config.yaml
n_mels: 64
encoder_norm: "layernorm"
encoder_mlp_ratio: 2
encoder_bias: "all"
encoder_layers: 6
encoder_positions: "learned"
decoder_width: 192
init: "torch_default"
warmup_steps: 1030
Rows from block 2 of the encoder of a small masked spectrogram model, named by matrix and row number. Rows with one number belong to one neuron. Each number is 50 + 15 x the weight over its row's rms, rounded and kept within 0 to 99. All counts start at 0.
After each neuron's rows are labels from the 100 clips, of 14848, where the neuron reaches its highest value: "top examples" is what is common among them. Only what is clearly more common there than usual is listed. The data: notes from a synthesiser with random patches. In brackets: how many of the 100, against the usual share in percent.
# fc1: MLP up (encoder.blocks.2.mlp.fc1.weight, 768x384), inputs 256-383
# fc2: MLP down (encoder.blocks.2.mlp.fc2.weight, 384x768, transposed), outputs 256-383

fc1.752:52 59 54 51 56 41 45 42 36 26 36 99 52 61 37 34 64 30 39 41 50 62 56 62 62 78 39 48 80 69 76 39 38 59 72 57 44 09 60 29 49 68 53 45 48 28 38 54 64 60 28 49 58 50 40 05 20 36 44 47 34 29 40 54 54 26 58 21 39 58 57 47 71 21 53 30 35 45 60 30 52 72 40 53 63 78 33 51 56 62 42 28 71 40 35 26 64 11 79 42 28 27 53 54 48 47 40 54 44 38 62 34 54 49 80 39 60 48 53 58 41 48 37 55 57 44 35 36
fc2.752:48 61 14 17 48 36 68 48 38 61 77 32 25 51 38 55 50 57 45 31 38 50 53 55 58 67 24 60 34 61 44 48 35 63 70 70 69 49 53 70 54 31 58 61 59 89 80 43 52 53 51 63 49 56 36 50 46 54 50 55 64 51 76 55 38 39 22 37 56 28 58 34 53 33 38 35 45 36 50 32 37 37 38 46 40 37 35 47 38 59 54 23 52 34 76 55 29 52 45 31 59 38 51 59 54 50 39 33 33 66 53 36 50 68 45 67 26 60 51 36 28 71 41 31 61 33 64 57
top examples: resonance (69 vs 15.1); noise (51 vs 10.4)

fc1.225:40 89 44 41 68 31 39 32 38 32 78 55 43 39 42 47 53 49 51 51 37 21 75 85 73 48 49 36 40 60 38 28 27 55 38 57 61 42 64 78 39 47 59 55 71 63 23 35 42 60 41 47 43 25 32 82 56 60 37 39 29 59 42 41 81 47 42 69 43 22 80 63 34 49 68 57 60 61 46 45 33 57 13 50 55 61 72 60 84 57 35 48 52 63 49 51 52 26 27 19 46 59 35 56 41 48 47 40 77 65 56 74 54 44 77 39 48 35 68 72 32 55 32 71 54 52 57 59
fc2.225:21 42 09 29 24 62 24 60 39 62 45 20 52 45 58 46 50 42 60 49 72 65 42 71 37 54 68 27 45 54 18 54 62 41 38 55 09 47 41 37 55 23 58 72 53 56 44 47 68 25 27 63 31 35 69 39 44 61 23 55 38 35 68 66 49 54 42 25 43 66 32 39 57 52 38 57 44 59 48 67 59 51 44 48 47 18 62 54 62 50 52 63 40 19 47 45 36 25 58 42 50 37 57 45 47 63 15 60 42 71 67 54 73 33 61 78 55 48 65 31 53 50 53 56 67 43 37 36
top examples: resonance (34 vs 15.1); inharmonic FM (28 vs 10); oscillator: hard sync (26 vs 10.2)

fc1.63:59 58 59 76 32 33 54 33 38 54 41 50 59 49 46 53 62 59 42 71 49 67 40 46 47 49 55 33 52 58 41 36 74 43 50 45 26 51 72 24 06 48 58 66 51 22 72 47 29 84 62 46 52 33 55 58 40 26 41 47 43 69 37 25 54 41 73 53 64 47 49 65 27 48 57 45 56 42 70 24 59 31 33 49 56 96 53 44 46 58 54 49 51 58 57 47 18 33 73 67 56 05 32 65 43 29 58 41 20 60 56 36 40 24 63 36 45 72 46 62 62 43 68 43 52 62 50 49
fc2.63:31 98 44 75 36 54 27 64 52 42 62 26 27 23 47 69 24 37 55 53 51 75 75 69 38 48 49 21 67 42 29 48 56 56 42 51 51 56 30 36 51 51 52 63 73 43 62 12 68 38 55 47 55 51 40 15 48 43 36 37 43 66 62 51 54 57 81 51 31 36 54 69 55 44 38 39 43 23 42 62 24 23 53 47 46 50 57 53 38 25 53 22 57 74 47 69 46 34 49 70 56 47 71 50 41 74 40 42 71 58 42 50 48 44 35 40 38 37 47 39 31 63 55 27 51 44 77 45
top examples: resonance (73 vs 15.1); drive (53 vs 24.8); high-pass (49 vs 20.5)

fc1.486:37 51 37 86 37 41 44 56 32 37 44 56 50 54 56 70 66 47 45 53 32 35 49 24 53 42 79 67 48 39 83 27 56 77 29 18 40 39 30 27 30 62 45 51 26 39 75 77 30 48 66 63 56 75 41 38 55 53 64 51 44 51 35 42 70 59 56 61 46 05 65 56 45 51 55 62 43 73 44 60 55 30 43 58 59 48 63 60 33 59 47 41 45 49 41 11 24 75 70 59 31 64 68 62 39 43 27 35 55 45 56 22 48 38 66 57 51 40 31 46 59 24 61 48 68 41 27 50
fc2.486:38 36 53 51 52 40 70 40 31 46 40 78 78 53 61 45 68 43 57 45 50 68 51 46 49 72 49 50 69 56 42 47 16 54 61 44 21 38 55 55 67 38 42 33 47 20 30 38 61 17 84 51 24 82 56 49 79 69 51 47 35 54 22 74 53 56 69 33 49 55 48 35 54 63 27 49 33 41 84 48 58 35 28 90 72 64 54 68 70 51 83 48 42 70 34 37 36 70 50 58 52 54 45 47 59 58 85 57 42 52 21 62 65 49 43 68 42 25 32 66 83 40 60 70 55 36 37 45
top examples: noise (100 vs 10.4); no filter (42 vs 19.7)

fc1.335:50 42 65 69 22 69 44 44 42 49 49 60 32 36 42 53 62 53 47 30 71 35 50 51 64 38 56 21 42 49 44 41 33 67 21 44 13 65 23 40 71 32 67 42 81 38 94 47 73 60 51 36 31 40 63 56 44 44 36 44 52 56 42 50 58 49 49 52 65 46 49 43 40 48 40 49 57 79 50 53 64 58 49 40 46 52 31 40 59 64 42 59 45 57 48 52 50 43 44 51 38 74 70 55 66 57 63 66 38 23 44 57 77 55 67 78 71 45 58 16 44 42 62 38 85 44 67 67
fc2.335:41 53 80 29 55 41 48 57 54 50 72 86 35 53 41 49 62 65 33 44 36 61 67 29 37 53 56 66 43 42 52 62 56 67 36 75 38 55 41 54 51 56 51 52 73 68 50 69 67 42 70 52 30 33 48 58 53 47 34 44 56 49 60 41 61 36 36 50 62 62 34 43 62 35 57 54 93 52 32 52 47 43 37 27 42 38 36 26 53 59 41 44 43 51 53 59 62 62 33 50 79 45 61 32 67 67 76 44 32 42 60 31 51 42 54 50 32 70 56 61 51 63 60 47 69 40 99 45
top examples: noise (100 vs 10.4); notch (100 vs 20.3)

fc1.481:65 21 47 39 72 33 45 60 48 47 47 46 63 34 75 57 60 78 46 42 35 48 46 38 65 46 59 40 63 60 48 71 77 54 71 44 29 26 70 48 74 57 48 61 34 20 34 72 38 21 64 63 61 52 71 52 40 75 54 49 54 57 52 57 32 13 53 73 46 42 46 51 49 39 59 61 47 70 29 59 41 61 63 51 74 48 48 40 64 42 52 46 85 39 59 48 45 60 64 42 37 36 19 87 32 77 47 63 45 52 67 52 70 61 37 51 45 66 52 29 59 47 57 42 58 64 56 46
fc2.481:74 52 31 39 69 64 48 57 79 51 54 61 53 67 46 53 67 27 54 60 47 39 37 62 40 39 41 46 55 62 42 29 83 54 65 64 50 35 75 62 35 66 29 50 63 33 42 59 38 29 59 44 44 48 51 81 46 66 30 53 17 43 21 55 47 35 79 58 47 41 47 35 44 51 59 46 39 27 42 54 74 29 44 42 55 38 48 27 41 62 66 50 50 30 62 56 47 50 51 40 19 52 58 38 64 27 31 39 64 67 67 44 43 79 63 55 45 34 60 06 31 25 41 69 59 57 44 73
top examples: noise (100 vs 10.4); high-pass (61 vs 20.5); envelope: pluck (57 vs 25.5)

fc1.147:40 60 60 55 44 37 04 39 53 53 50 50 54 56 62 43 41 21 41 25 64 82 55 75 65 65 87 56 60 39 39 86 22 58 69 49 78 46 28 53 49 32 49 77 60 41 64 49 41 73 66 51 33 53 22 60 24 51 55 46 40 76 23 53 33 52 51 47 34 62 42 75 78 28 42 29 27 61 41 27 34 46 26 42 71 52 36 44 32 47 53 46 60 48 40 25 48 64 67 39 63 35 43 58 48 79 62 68 92 56 43 42 52 51 34 32 35 40 36 49 54 68 47 42 63 30 58 58
fc2.147:74 44 38 45 46 81 55 55 49 74 80 08 44 52 31 45 47 57 46 53 52 52 68 59 39 57 42 36 44 42 77 47 49 37 38 32 75 53 50 43 73 75 53 45 34 60 45 63 41 64 46 47 80 55 72 18 33 57 40 56 40 41 76 57 61 43 54 36 32 61 73 31 40 48 24 55 67 58 50 58 57 31 62 32 50 37 37 51 36 30 21 65 39 54 77 33 59 53 35 52 36 23 65 44 43 58 60 32 41 56 66 33 52 72 52 67 47 73 45 45 21 60 66 33 48 41 49 45
top examples: resonance (73 vs 15.1); noise (61 vs 10.4)

fc1.155:24 55 40 53 49 46 07 63 49 28 52 30 60 46 43 57 50 44 66 19 58 41 71 68 16 82 41 56 49 33 56 77 14 60 55 26 45 51 64 47 72 62 56 68 44 50 52 45 38 32 54 44 66 58 17 37 68 36 69 55 50 28 38 59 44 35 52 69 51 40 79 44 41 73 67 39 78 61 27 36 34 43 53 42 36 50 57 35 50 33 33 39 71 58 30 58 42 55 58 43 40 76 46 48 56 58 69 54 62 82 38 42 29 44 62 44 59 81 78 43 67 32 55 67 69 19 38 43
fc2.155:31 43 74 36 59 58 50 23 29 34 61 48 65 67 46 65 46 54 64 60 57 49 10 43 37 24 27 46 28 56 54 45 58 64 57 71 44 43 39 58 27 27 62 65 78 57 40 28 74 54 53 81 50 42 52 84 37 59 45 89 74 57 79 47 45 39 70 64 43 35 49 77 56 62 44 44 57 46 39 37 57 52 59 51 85 48 38 46 47 51 42 50 46 60 29 54 57 57 59 57 73 44 35 43 57 53 64 28 43 43 50 37 55 28 52 37 79 38 33 51 24 70 45 26 34 31 75 36
top examples: resonance (37 vs 15.1)

fc1.297:45 37 67 59 52 49 59 69 40 48 33 72 65 92 51 54 44 55 64 59 52 58 47 31 66 25 84 44 68 34 49 62 26 43 78 34 48 36 69 55 42 50 62 84 27 67 52 63 65 58 63 44 43 70 58 71 43 75 40 39 39 60 32 54 20 55 57 47 44 40 73 26 33 73 66 85 25 41 48 61 51 65 45 76 12 51 61 78 24 64 36 56 07 56 33 79 43 42 59 55 73 38 46 42 47 51 40 47 67 39 15 39 56 46 40 62 49 37 60 60 54 66 42 13 52 45 70 48
fc2.297:14 63 45 35 58 79 54 21 59 28 57 70 63 53 55 48 38 64 58 38 82 46 43 75 45 22 43 54 55 53 32 52 54 33 50 44 38 62 74 50 48 35 36 42 28 49 42 55 63 44 51 69 90 41 49 64 61 73 63 48 24 52 62 46 43 42 28 56 56 61 29 64 76 53 31 69 69 84 37 53 42 53 53 40 58 40 42 57 52 40 73 80 39 56 43 48 33 71 21 50 45 62 47 50 50 53 42 32 82 67 54 51 46 66 63 33 46 50 42 65 44 35 54 41 63 50 52 37
top examples: noise (71 vs 10.4); pluck (65 vs 25.5)

fc1.152:43 44 69 69 26 64 41 65 51 53 46 59 55 32 42 33 72 50 59 61 38 48 60 65 52 69 31 41 46 40 48 55 54 54 35 47 55 17 51 41 76 69 31 38 39 66 55 43 54 54 71 78 61 47 33 32 49 46 73 41 21 45 35 73 75 48 38 39 71 51 56 74 44 50 71 32 37 79 52 36 49 43 84 61 51 54 41 48 47 51 49 21 33 36 65 63 56 32 44 50 60 52 57 41 74 39 54 57 72 51 46 28 33 30 42 62 75 72 71 57 73 38 65 36 21 48 30 47
fc2.152:61 59 47 48 66 53 46 36 46 82 53 42 39 45 73 46 54 55 21 48 75 26 53 74 30 46 44 56 31 52 51 51 46 42 63 23 40 38 46 44 69 83 55 65 71 74 54 41 47 72 45 65 40 36 53 39 74 46 71 33 40 47 57 33 59 51 49 79 32 74 56 63 55 42 24 28 57 55 48 33 27 61 31 30 44 21 56 73 84 22 71 25 55 46 55 43 51 61 63 26 35 74 52 19 14 57 63 50 72 52 36 40 46 41 23 46 51 49 67 22 31 70 55 63 33 62 70 64
top examples: resonance (39 vs 15.1); inharmonic FM (34 vs 10)

fc1.255:66 64 59 63 46 51 69 69 43 53 33 59 43 42 55 58 53 47 64 69 40 57 33 51 48 56 65 77 58 22 80 76 57 61 41 29 48 55 50 60 53 77 60 58 36 39 41 71 24 20 53 39 43 67 42 23 41 82 47 37 42 57 28 37 52 30 58 58 36 67 45 49 86 41 52 75 66 48 56 46 60 53 42 66 53 48 50 88 78 66 70 72 43 46 34 44 33 32 52 25 13 31 77 55 15 40 55 79 50 54 53 57 08 57 53 18 50 58 65 37 26 45 37 49 39 39 35 60
fc2.255:46 38 38 52 45 41 46 59 39 47 47 10 38 33 52 70 35 44 75 39 25 37 33 62 63 43 75 20 45 54 38 62 54 31 42 71 35 72 51 37 57 58 31 51 82 54 81 39 45 63 53 56 47 60 71 54 78 96 52 60 23 34 44 73 41 50 25 42 43 42 67 60 46 29 37 58 57 60 75 47 46 49 16 58 69 48 41 58 57 80 57 30 55 37 13 33 51 31 48 31 45 56 54 48 56 69 21 68 57 64 63 72 67 53 70 83 37 50 29 50 36 59 37 60 79 64 55 64
top examples: resonance (34 vs 15.1)

fc1.640:69 74 50 20 71 19 58 52 55 38 57 78 81 55 64 55 52 32 50 69 34 50 65 27 74 60 65 78 58 37 39 79 46 43 52 52 50 48 36 51 12 42 73 51 50 34 32 64 28 40 67 28 42 60 18 44 32 69 82 49 36 66 68 45 30 66 50 50 43 80 39 46 75 64 23 69 56 74 45 90 46 45 33 36 57 68 62 38 38 62 44 54 58 28 48 70 35 70 39 66 50 39 57 65 40 75 53 41 65 51 31 34 47 38 45 28 56 60 69 42 72 35 62 40 36 36 58 69
fc2.640:47 29 24 45 28 38 49 56 55 48 51 24 73 50 39 40 29 61 39 49 44 65 48 40 38 24 55 49 34 54 34 59 48 47 38 70 53 53 69 58 93 10 32 46 62 59 48 49 57 50 57 69 59 46 27 52 78 50 54 56 76 52 54 58 49 39 33 39 79 55 25 44 55 95 43 58 50 71 26 62 54 71 60 76 71 16 60 70 64 49 63 69 25 36 49 70 38 73 52 43 70 58 51 36 48 48 73 78 45 47 68 61 59 44 43 42 56 48 54 37 32 66 45 43 39 37 74 10
top examples: noise (59 vs 10.4); high-pass (41 vs 20.5)